config.yaml
mixing: "cutmix"
one_sided: true
adamw_weight_decay_other_params: 0.01
Rows from block 3 of a small image classifier, named by matrix and row number. Rows with one number belong to one neuron. Each number is 500 + 50 x the weight over its row's rms, rounded and kept within 0 to 999. All counts start at 0. Numbers have three digits each. After the name is the row's rms in percent of the matrix's.
After each neuron's rows are labels from the 100 images, of 14848, where the neuron reaches its highest value: "top examples" is what is common among them; "colour at peak" is the nearest of a few named colours to the mean colour under the peak. Only what is clearly more common there than usual is listed. The data: drawn branching plants.
# fc1: MLP up (model.blocks.3.mlp.fc1.weight, 640x160), inputs 80-159
# fc2: MLP down (model.blocks.3.mlp.fc2.weight, 160x640, transposed), outputs 80-159

fc1.71 147:529517434443574492536427500518565585566544412509440418492500519598437499535513515545524527521494522547555440481486504571465513617523505489523417489591501529447526354466461573475561532521428573575484490493503518439474504420420506399542566494
fc2.71 128:565453526522462469597537462502447560512515422504541459547369520518494418426508482397456490576483394475613540476486482570554550559575514453564515456636513422506473524609548550489547505526485505534527415469389513496477518493416490450400557526
top examples: bare; drooping
colour at peak: grey

fc1.88 129:499570504493487545505518536474542539506510455459460562469569345342497606454491511423481426545476559498544550528509577522577520558487542508517571513525522551546436521459453492559510486586514422454516439510511493555500503446535512496447501402
fc2.88 132:551430538585495479453453554541500446459519475593526554428581627502545565420473518507466524450428442474468469467462508535512538491537488473503530518430443567489555513526518475498470511521479426455504533509446545461548595564481544558545471613
top examples: pink blossoms
colour at peak: pink

fc1.244 143:480555521558458473487534452523558511510515517482442479527485434556557421495497546517460533470361463531519428550524486409427518554530533487531517443405470579484504438540464526445585606534557519497541542468624519516519582514404498546420527495
fc2.244 146:530394530625569474502553527526575518473470484472466618374499496489527429456472462452548525511474435478448443489490488400512481556434493531512485551483413471476525507543556501431560426538528480609491594466462539515536481478455490511554561564
top examples: bare; two-way forks
colour at peak: grey

fc1.489 123:529536521496527529640511490524511485534528581519495520516426465509423398522411553568569552443590445535506474519516533507448455389500581475458525488618551519576509486434490496580391390483428452502477493557519461477473451509467541478493529461
fc2.489 140:428521540559543465478350475507483563437469520521467429485430384579524517449437428465585427551481502582421538551528512525465557534538417445579439440561577530518467552433491503567589505595447474577541424495551482469492478482476541453505452534
top examples: leaning right
colour at peak: white

fc1.444 156:488482567477484457528382489502450567511484532484509503465500533497567570491463500516452495428500452622584501517481516392520413576520520478466500534556455515506505469574434487453534504550469581523433580577429438468435572550433499437545491524
fc2.444 136:374516542498401490528538509569443505582493513445500514477519620521423542541450517527474511527532433441535487392513517468492443465494495450393383533413513512466485434497473410449424542535488492549497497531478531581462563534419527521489470505
top examples: wide
colour at peak: brown

fc1.512 158:421481560498566549451504518476538564564550426479517540483489489448415583478535489520521477473540488460538517597628451499557478433450534478483499473489438544484559536523595440570527501524500569529500550505471472564518520478510549549608416569
fc2.512 155:537527542500537530561564454519528512517566511437518462486542457513542605497504527494510439567509406481530423455388442595587512419483437465519533454530456546467513403563554442494535513426480499444601575427468555476538525480508485575450360531
top examples: green leaves; leaning right; drooping
colour at peak: grey; green

fc1.270 147:443544534511506525457497486441494555479508526505506549539467415513455547460471577501390543454442470504448624597515478521542620370394468428414499456422440438433544453557522341538487521492467552564493507508494508596439482472533471528504504489
fc2.270 136:567486607487530472507456563537437553459509534452401580436497492464563574533452481459365489477518513534523408531537488604593468462447514448509493479509458557521501562472433546482482442558482489524617470478544525525442480501417510416449421561
top examples: autumn leaves; drooping
colour at peak: white; pink

fc1.267 132:408470427476466519528574456543590451514492450500463538536407384492570484404480415578624461561486571541561513463480453444452478479479477468377534583470511529542472514555366465551544446547498498583475424526450520554587560530515496484490528377
fc2.267 147:549529513576568475492478539498455501528600487390560488439473408512483496459467476469535592558571490549483604485542380491445517461473589564509510472457479473592447512435424516449520544447494581476554531500491543599516476499575529465427485490
top examples: two-way forks; wide
colour at peak: grey

fc1.14 141:512470565488440444554514647435513526515439573488448515509552512504556560524551587506496477525535437447465472528423512486452416493597516513572518485604523530540510508614536511441558431451400485473539591517591437521494451551445458429529556540
fc2.14 158:462564423610479475596537560470538545499464412523515481514480573428558515540471569502515484552498439531552472528458513446502559463531487571493471449492556497470471503556456482509400499463483544420546393513459558415485503510496446366508551473
top examples: leaning right
colour at peak: grey

fc1.60 144:478478421513577520513542537581553479482563459572509513457496498565542566529503535436485534509565498530479554401506531440564544482505547523472552391418504519544582528602460468511478528484451451470530439483449548467496382575482516556393455541
fc2.60 137:456444597552504451395465530592471539561520563599564432477546504442543524511422516539518588378534490438548458505461531475449544510547522522506549522460548548458395471596491407489535443532533500478491448520489458564545454523504534614565483542
top examples: two-way forks; green leaves; autumn leaves
colour at peak: green

fc1.580 164:544475508484418541481586500566572469451578492431522522491558523544437513483457528528559516601523410522448476508494514403442452470473500512492510524477531387482540561508572502486526567457468508517491473549429624537576572471580503584532498509
fc2.580 144:493423522529478560473471543496502504518586445478437502511559561551577551573435628462508519484511439568482335463456537440474453586438469462541523537401492514508481458510432473418499626498483414516407488550473568406534431510504505523425529464
top examples: leaning right; white flowers
colour at peak: white

fc1.320 148:479526451529541538458548483556473465501616465506432531447536439480460532481488614513494471536477490414536438556531488494456582545496519429487520429517495574488530503573574453562490517511494605526544430545498503644543452479495510553528470460
fc2.320 140:573416524397520499389482505460451493482530594410560445507455475449574533502495363512558513434548587524490593448582469557507478560547527520456537443500548508409432516531463602466472487515621474470646481487548555505404457451525433518447483440
top examples: leaning right
colour at peak: brown

fc1.306 151:446451533453483412593492501481492449460519526522504536609459486449419509528465496476477523483481491501503425534496471461462454671355551535556450444526562534543533435521550423582467459558474484600508548548510591531520531539477482461431496599
fc2.306 157:501394490540477583530444480539343494570474557505477484562472573534516481574434487480518473599613470630436368499470511470521480538498500556512452514528497484547463590529490519553466469500462498407519483606480448507515504482448503489548492514
top examples: leaning left
colour at peak: grey

fc1.386 153:479450569455483480485499475535438530564464338483493490521442597548535533547485543528538498503509544588479484535519473405542500508490452483486475466538382432462438511540471394487530544520455544463517584525450411506474554505383598456511472492
fc2.386 141:475453526530433520543517511491495497510429392539500517492436466474540439557457399488452522472560477361434652473451528537469497410586486434504438487468517537560374465524400441463429489512507482522513416536486498452521489556567477542512441581
top examples: wide; three-way forks
colour at peak: pink

fc1.408 196:516492544535425404499486640523467557539530550496509503444574498501484522516479514522556411549424490465474502533487495481453592532486562432518535435555501566405435577489490505429476347498495438491443504455502557500440524479553459485553459464
fc2.408 179:469520523432495486471437489444494542532490560554479500483446587645583560440551497507491616580422522501416480487516395472503503527474486462482633451450461504514512568461454377526546442439554449490474530459588537470526457566575461529543505516
top examples: pink blossoms
colour at peak: grey

fc1.594 152:527531448593440505536533494495597444485464538534539563506508453510536488566545519543459559446467602560503434574483496567423345551478553463473544366451480465468471461495594508571451526497487545562579496497558598527496486529432496609572463499
fc2.594 147:543475612398490524483523549555513511495553469510539454510452459504542478435449439369559407483391604530479454543549483422519568474534542489510515493458507445477407516490472522487478522472560503458426562518483527392565539446562450522501566447
top examples: wide
colour at peak: grey

fc1.241 147:544522520532557440442572501511534434561452557525566411458606516611469570437522558415506524596454483537574597453516466482425555500472484547538482439528499527494623538440448533532425567512483603534512553516519411508540456480354458550534480534
fc2.241 162:592501431545556456510568456494367568422522541359535460504501458400460516562461419514462497528568510488521521416516538511466481496437525567503440546524575487505482395578568482580486471561526536461504518519486544471578511390463406594505468505
top examples: narrow
colour at peak: brown

fc1.344 136:448386533542492454583538418522473388499628525423562500598512443529437499500504547529538463571533533407517575570408492499462507513453524472573399427510575453506558440493531536546549519495435485587570451545535489571547479548550497512567488490
fc2.344 146:456439498465555517446455510483494454515522486355469420473479571570497521576455565501485503530583462491506386487476491492507453610496577609383433541534549515549476465595468537537505520502445395441441482518425487530496517489499511480548386412
top examples: night; leaning left; autumn leaves
colour at peak: brown

fc1.288 152:531592456446528485453382492475573563475429510488478425495473516457479577534469551537574509555473473452582481536620529485467526613478433453487498407534545473509486421562424437428460488466523559602559505465584513487530567563419531497499472504
fc2.288 143:499472502575430537509394429516471492515538552516470400533522498510451548476527643508468446543473508587447410570515491437529457569458445413584534494514520495583435481479558502490560534462436466691539482530450598546574444513494530489540509461
top examples: wide
colour at peak: grey

fc1.143 148:549486427549416466452590487529475450494536505507471557458494455467533520468483582470464423436440606481417424548491462454487482469559443509487482494545462478476609545491544451577453503549380554546484476551541520603529572422534534578558498470
fc2.143 141:395462649529521483493502433426550513465493550490468595456449488498515498465531454499518488474534486483462518512577458493558581524471491532568519529418520472450483519472501494430400510444585512459490477399496463521476481456388617594495469445
top examples: night; drooping
colour at peak: brown

fc1.477 164:479528389494557575490436520488563480558479575517448511486555480439455493508448512552426458528544523616506556466557539513526493555454546468500416360512532509495501474531468473467500504474376502548454446431427527457586395618460548502490493490
fc2.477 144:572471484438499555539508517446584539445445422440553521501506499466513538575487475502562437539487517516509588449460456466547586636515525406498460498572528516506511495556475520419483502588440506502552573454515506564520409499527457448534576525
top examples: bare; three-way forks; thick trunk
colour at peak: grey

fc1.37 142:424533609490458474408593557505423450468471394561486440495627562472486506448498489512514428527450545547429521536532595523489502465470481536579452521446457488430512485520563512495541495536434437469465435572398495516519491487521642495512500526
fc2.37 142:538470496454441465424496513391473373436457489465459540510499489500509451492585507471560500466498514553477523483547501510523467565528467516361540442518381410563517495471532489526512554417457470476573512483422490517562526559562498523474509510
top examples: red berries; wide; drooping
colour at peak: grey

fc1.26 148:570467496566460520498410505459602493492538475494538489510593414424516542532505466504536527394502518482471465582569444509530475455495514505512558391411398532480585521438507540542477398462560533492485507505524562426466453568524476509540462463
fc2.26 153:476499629456466478515560565513576505472491443511659520492511491476505523521480447435499517513545606474467414471455506457419548428492594534515523517385464432512400504538471525479454554521515461501425538522501597450512496491511451446477473556
top examples: two-way forks; thick trunk
colour at peak: grey

fc1.29 144:486441533504526416483486492508485507502513510526433470516514485542557473519479565550475504628490575488540501552453479449520468466483433492451487456591574524593443459526457463591508524541502580572478487516616548578532492397458461413554454519
fc2.29 141:477465415489411453433447437568437569453575433585537450516473512471400485491436529496454453573518454471582512473535495476470579440564534549545519540465554510566419446564557450484482532499485518621546447519537537418401502546499435492461516527
top examples: wide; green leaves; autumn leaves
colour at peak: grey

fc1.615 132:523544437548518424468547573410523553467607508531442495562456454421465475442510573506505482431551370526417503524524553520452507485514509505539454382430516462542430506505552559539484393488482573486560489512533515527468463480481487501528468393
fc2.615 141:463557509519405418567535529526520542545458423554537545495472503461532596511502537450470448527479475498536556533531481451471396467491393434488525530498416561499549539424559463564489450532495456513567554574352544451471477481494540491500454492
top examples: green leaves; leaning left
colour at peak: green

fc1.441 145:430417493524488511492478481491404432495465512459477511454572355466555490505518499564501460548493463425441598506407498519508630503600527444553527537531511471415499516545591430452624535469387550516460464513432419460475468586510507622392506413
fc2.441 149:581478439477474558532652527423469493461502516489535480527519517570515559473532447458570416541522484360481547475479551520486482524438551430436455501504598462478387569522376418497542576544557508619528493493596511476534561505536453531530555510
top examples: leaning left
colour at peak: grey; pink

fc1.239 136:481583546544451534461605412513404492435491473577478559484495461527481505515425517449487461635541510425597474510520462419404526484519476528531524486612461396474506491412521499521577496435486492499453527568516475489411529510537400525438507479
fc2.239 147:493458552585507494490504542522487459558563495452573552479505582342546526553497436499491531532551487526514549506505509481473517490471484417549522578472429493578572478482547473511564475456482540545409484444484512516367451612474511563496536505
top examples: night
colour at peak: brown

fc1.443 150:549404476476531605482530517442590520444548498530517478505471498464489578448534488478466528517427509554604502579514506528434526501558535521591499562602488496445427516562477438487452478560531441539484463497505421495460605538482393511490519542
fc2.443 148:523569487552440384566501524473567536427484439367553497461423412564486444480514469504536415468511471433446554488541452575486487473390501492432433488509537461462570558508452549489436522598515514574487499384523487428511488489514526532488494513
top examples: three-way forks; bare
colour at peak: cyan; white

fc1.141 149:473394506530453510498594465574512442514513542532564494441449486509437594489528428612565433510394520511484517579594433449552560526522431509428551600423495546479499488514502496517559434578472520578454539564491500563579513536560526585477519509
fc2.141 151:568461511425452524475537480528462514590464510440546478396524376470477430368494446506549540494538481569515553512520387446537517533475582466597524519529480523471521531494447521471502470482512572508468544482452585478529518384544505508442522517
top examples: two-way forks; bare
colour at peak: grey

fc1.99 152:529582476583583492495517501433485499549467571477503543459528573464344629460428497490485445398448487514555442440530542448556482535525576528412553571498458417579500455487488543566563457461478514518532532502574479512484521471525474421508509463
fc2.99 141:516442542470549501425534564472406457553470415567392594507519493549476555537445521497441485438415485486517592429519495552528486433569490496481471511484401496540433358528477480501504382458435454507531504423493553479537540394551565609472593585
top examples: night
colour at peak: brown

fc1.501 128:501534530529464453439522450495492494452460453566466500596493532638492559449521526407407488468435489536569414483535532404433496547569542511571470475489461508483491423416501453440595551553499507490537572499555505484474546450392500551485537465
fc2.501 133:514400516616620457559558524551558438485547478534484598357556500546522413607451492514506549502413497503560474582505479407513551510503502507528476528495408455492472499545573438533504486535467527568536522427455565548591437490404528514525570524
top examples: two-way forks; bare; wide
colour at peak: grey

fc1.362 159:504429528545507512570473490444562539515503563571484505491477581470499453495492436481404572471464492443557535487516434525477489567446514559520574576520551438555597460481485516619470356486436426563479542601549545466605596506479412448487480484
fc2.362 156:475434433456513435524543393498487429392482543542434494511500556501518466445455528521485540545451555571392444492578526439494507562505461501567531524540526545595468548429509422473479442599508513462515479575492487531561504528470475488517455502
top examples: green leaves; narrow
colour at peak: grey

fc1.383 144:520493480493529457481494503468508511518543513506578430556525407569511520515586468561445401511496537452420526491493536525523566552422492479476461478409507528464573430496567440481624550511491446451531561437489493545454529584483494501443514552
fc2.383 137:434437475466486503340483505473433384493562521553528496383451573505487494575533525572580527510576593504472560549509562513563597479523431523458392565476547574547509478491527421573492478440504488464524469429502557456448523515475456414506473483
top examples: green leaves
colour at peak: white

fc1.234 152:505486504581455510536621427562501525407584557426542517636500447534427469526522532524442348512496482454467605527509451482444489530492520493567518437496530536444504529440573505528597489565433580532629519563492591490471498530554416547508588437
fc2.234 163:492465413476532519505449521463471523472479513420538461529528520555516520511573483503530467601587453528507461530469569429627439614540551551457460504565561502506520509427483493606434500538497466499430502483480463522457553472495511523540456414
top examples: night
colour at peak: brown

fc1.506 140:480520536528448465456573638535510523457452567557394478548593471527529542465480509426573440551561537509542462468413443473524412515547520567424466471520559531582541418465550460541536510506561533501598452548559434506609446504480510559477573482
fc2.506 130:517499527505450530497506549497546456591428488510517385447504548486460425499454464506508481432507463510468476467486547566516506480549424552435521483507574578518532510631392540540474497519558526482502462527415504472449536520492523455492478479
top examples: green leaves
colour at peak: green

fc1.369 155:514472425477514397552523513520474535607602429452415620434501435429498517489483482358480536522566481542504489492464457551590436536458458582506497465536503583443437485487476559511497496500545474435566455475444481445601500487562517537521465502
fc2.369 152:584552545612464466514468581496426512537507460502533605432473536502403576496398537481504480530496409513471559521423475492498533522530413423487501563458434583529480401613467467496479411482511529427549504571500552465451433492505491467522485447
top examples: pink blossoms
colour at peak: cyan

fc1.434 136:529504504541558552578521475502501446405515501620546553455483553447412507450348455460500538502509438525544556552587484526387440490573526524578574438559522370534482499489466561495479493556465453574483393543503501491434538422501528512469546501
fc2.434 139:448485529616539468486499518470493449558546419489549471420458498562531477541511434445490447499547428522483467517530460514482486493523372439495476485457463557611529532507409540486506496547549508554516511430472549455447446511568541467366565515
top examples: leaning right
colour at peak: grey

fc1.471 142:552519496549571545576546524544488454484530485589573534489544577472444508526390465478551536545453405546564571538542515540410492529550530568558580468549532362521517496486409532414430478626460435591450430492499512469376547463538455520460567506
fc2.471 142:440489527613506507530556521469527434551532424488545450472471526519551468537471438470487423495529443538452509508542471505491458477496376446526463471491453504601522550563462560476442488587588477552513514429439562486469444452553539473441551537
top examples: three-way forks; leaning right
colour at peak: cyan

fc1.58 136:477512520499601515526521498506502524483481535466559451515482520547386496599432476570462657528509402470477389523523466542484465520536559437500461468490559396548516492517462489507452471610439501604520488536541492453450523487558467501439445555
fc2.58 147:497459505516507429508446496496494507525496472473476433388491521576567541470505490492490454501496474489491519454550568601556481492479507462487478500538617435596557516499481569508473583590626362527481612494565481554468538506491619464480514642
top examples: narrow
colour at peak: white

fc1.562 134:534435595522482413474559497478586540581394482483481489493589537584539568525479453532522439508446532477446512510567533459550477546451503456500506415435482514554536446527568471438515515556414513549499548601540527556475490502518572591526551484
fc2.562 143:484418447494511421564557438518511472522449484541588421556533486421539377545503426519507502466522557419493579514469460443539544404523515578505446475493474411525519499569540389397467428522529538531484499351567534501470429491443524579464591527
top examples: leaning left
colour at peak: grey

fc1.329 159:507494500538535525489508456535499497493515439513489479504492455394531423488449552412466550436503452513418409502497451507528388548520473613462457444408456580440492515353496488461533547443606455554604497446451469514542488500518519493488491481
fc2.329 141:552598491517406469512489562495562494491570464539477544432543467495415511544439601479487501490488441548501477551458481452468498520381402503369550593449503487476460379536480555524425591446443484455492524379506565499575541494598492550561498443
top examples: three-way forks; autumn leaves
colour at peak: pink

fc1.322 139:617506501497428553474517474442486411508473577443508467399491560593551451440499460491482476466583474450533408518518510465416438491585431464622565512535433463484497469449568458561527413565467506533423601474503478494540480520539473479434529489
fc2.322 117:473443554527510503499519498582570500511546574613509495471534422519423481549461526439453536442495441643541491512507425544511575485479455595491535541489444573593436434598489564550491436526527534473543509505421581548526485479450440495596440547
top examples: leaning left
colour at peak: grey

fc1.216 133:533560513492484447542584507494444400567567474561573461552482562531474485523477533558497516475469562504554577493572403399514575521457499473515476477543486505427501415452432538424507517572424580563428520492390519450547561485389535467525477424
fc2.216 127:531604543498474538589509413506530587555491523418421458603419411514454483542509538446583513492422510447547492490525436602555509447468471520507495427358576541424473489540421567500440442486497507479558496479438452528539432484562535521534521584
top examples: bare; drooping
colour at peak: grey

fc1.20 148:470453407474464575515547399559472514436456550403496477528506536399450478563476470431532474519435412503494502562435458507502529518563524599555526541496469519412511566463506449503536448447558499504474483502490435477462624508495426472524526425
fc2.20 167:549509495635531491565446596559566536480493491392529599521542429510442437523528510537497474563503427547531503540515452507463436567497449414416542578496544487475540419533489445466501436462460552451417495330538514556430511557530505528636563415
top examples: three-way forks
colour at peak: cyan

fc1.319 126:550504517556491498550485482505507435427529530571479495606414474448452536501509426481526525440541511402601478533472600450474456550508619530578489477589551420481511453458543486589415432530452516502492477549531460597522510529580436438437500494
fc2.319 144:537471490457482469494482439515521506516476481465570458537466546521583404515523403428563482540525492570417464484501439553503510509533468486533368546550541526595601390556489475568532415508440505517467405579463405521482528439476475485432497638
top examples: night; leaning right; narrow
colour at peak: brown

fc1.631 174:509533448546507446467440545475483484458499598489422506507482503465493448482486463564413417557495557528501478499547463536531473550489503603538463569502451533556439557513528497445532592493399455525401512474469510644545544484448551461467507539
fc2.631 147:439520580540543540426441538456536443436518455517510466582597579559504507436484534459421459464444387620548495385476671516476473429484515511458470446492473502596413528518529516492504412506518445521468594480507501499488557484484396493472547489
top examples: leaning right; bare
colour at peak: pink

fc1.249 140:536507480518492506640530628463467485511486542491513494466442430490507488542486514437416507418495534561546577562579473496455521476461503533558519525535446498443423560491511442541497617518500518476495509526479594479500533521560451499506465566
fc2.249 147:460409560459426490490417477539478591468479590595527520455490501560499470503499474411544511527453415453470454465406529563514579569473550485392543461470462460476516684558483512454434531551524575484440430463472555589537515522475596506460522478
top examples: two-way forks; white flowers; drooping
colour at peak: pink

fc1.136 168:541462528478555476509542556494514559518484519519494420454497517429461518444522519551536336613561558479534544464533483462466476501486529533516475518470568492464516436501500582545552536488430526462451413450522374480509444519485459390448495558
fc2.136 172:547402546489498534479458498510483450557411379416503488594481453542541539465548446588556530575531515435471573498492457478444557518542503567499448532560526466456510587422449487580532549429517529501479501418595408488527498513510464513466630488
top examples: wide; green leaves
colour at peak: grey

fc1.287 141:602567503463557466570571453460508502470490475484448415499631514558418601505513540589556579507550485548477481410491484446505431420376395425605544450459456494487526441494479519497501490493476528510401438519473459443553524437438547547506552500
fc2.287 150:626481442415536578588546514493491457515476523353520512543479513555484549545453490524444474426487508521473523486439487559460369514454479501543440541443448526523501481474405442496536469509535485470479527530469414446561421500459493508508526478
top examples: two-way forks; narrow
colour at peak: grey

fc1.522 161:553497616597483340420535585512455512599510590573511434540498562425512486450395560454529425483528518473531448568525421515533494459474492532504465498472530542523432592470443419490569534504458519517414421456524521515513463458504475556501429485
fc2.522 154:549402561627495543413506564524437502470468510522500561524478490536500536464540484517525466457558460479442570434528449441481499494503493495588503451527621515489478542531423522532525450530543611451469510443513416530526558437437447516464571394
top examples: autumn leaves; wide
colour at peak: grey

fc1.298 141:483440482566514513515475434450506455597510496446517538440529497399516621529394587466448508513520415540592551502472488502615543630549467502492551531502449590441419487621509461451472452500447574560572511560463532476551444509472478545535486506
fc2.298 136:480526575501497535510489439427521528540469556482576519446499602580495507557434511527460424531434484518477476459522431491483536567454534474496469514492418451516612480510518479477473471551466498505485560487490538509428413536499480408473550573
top examples: autumn leaves; leaning right
colour at peak: grey

fc1.17 156:561422493520501612578598520505486461458445517538496486494491485411449499442511445571488454553512479483516554473474505550390484540564510477613521497540460508402393566527458414550534530520495494504500531399552463480470496453451399542506541503
fc2.17 164:515543472565454459530486529435533468380544448331600502485443420544535480446554452489571409507521453438477503438543562539446495447407461544416470498500620490429567553501493492599480502596552486570479479388517510405452526531483444480481546475
top examples: night; leaning right
colour at peak: brown

fc1.564 122:575459529508498468475442453515549492468436518527513413533499564508468564462455558518485487485560441374484423470524614549481478516456511397595489457448517465517489439540496401448547445573467525522517497441506491542478493523469548501456530565
fc2.564 129:481497496600589485396431528492489473518581498469532445423482531588593490505576467445556545573519532490539454526539495489527549610555546501499366539461519569561505498457438491513570571497565434475547569509504495474539533523464612483392561572
top examples: three-way forks; leaning right
colour at peak: white

fc1.174 141:488473459413531579552520442502506498443405492475404469499520508376415548476483500521544497459464500521496479550424514521488574526604467570559554505542486519392468639504477468482470482560586511604493522466504493484423586491487447516518475388
fc2.174 154:511529458577417465534452562470552462397537464323585521436512436518472455531444498538581438503504444471440533508509523520484430512420459520440413533466533471463527452506483534526495483545487491542441449326525476474449490497500428527581559471
top examples: green leaves; leaning right
colour at peak: cyan

fc1.420 137:473522521468428548589518525549515509518522495400634495474492428618525529430515413428546395545527465402422477478438493480519540487486512541487520477481533484519505460542481519431557511518509576445515510611536419454556436557502599531469533480
fc2.420 156:503506479481528512526531594461481487478462490379524453421549440586536503508524498427510510517562485439570484482563528521502463529523556515516499564592474495595507539585545530543446608531473441561511577474488536554587601454517484499521464490
top examples: wide; green leaves
colour at peak: pink

fc1.589 147:578490484497552479509623499571504525607522484519353514486497493548546443495511423491415519428449528585492394460542510550504440528489496547578529478513453497528507445477432508503521577555451444517368482430457509446467517557482488399489533446
fc2.589 141:631552540526360538503518468470502517449498360504490520524484433455479539506523535448448462539432490469526581482509518565592469511423494515472532476527428616410435518508427545490501614508498488396592525481439525463527453530571551481495444507
top examples: bare; wide; leaning right
colour at peak: pink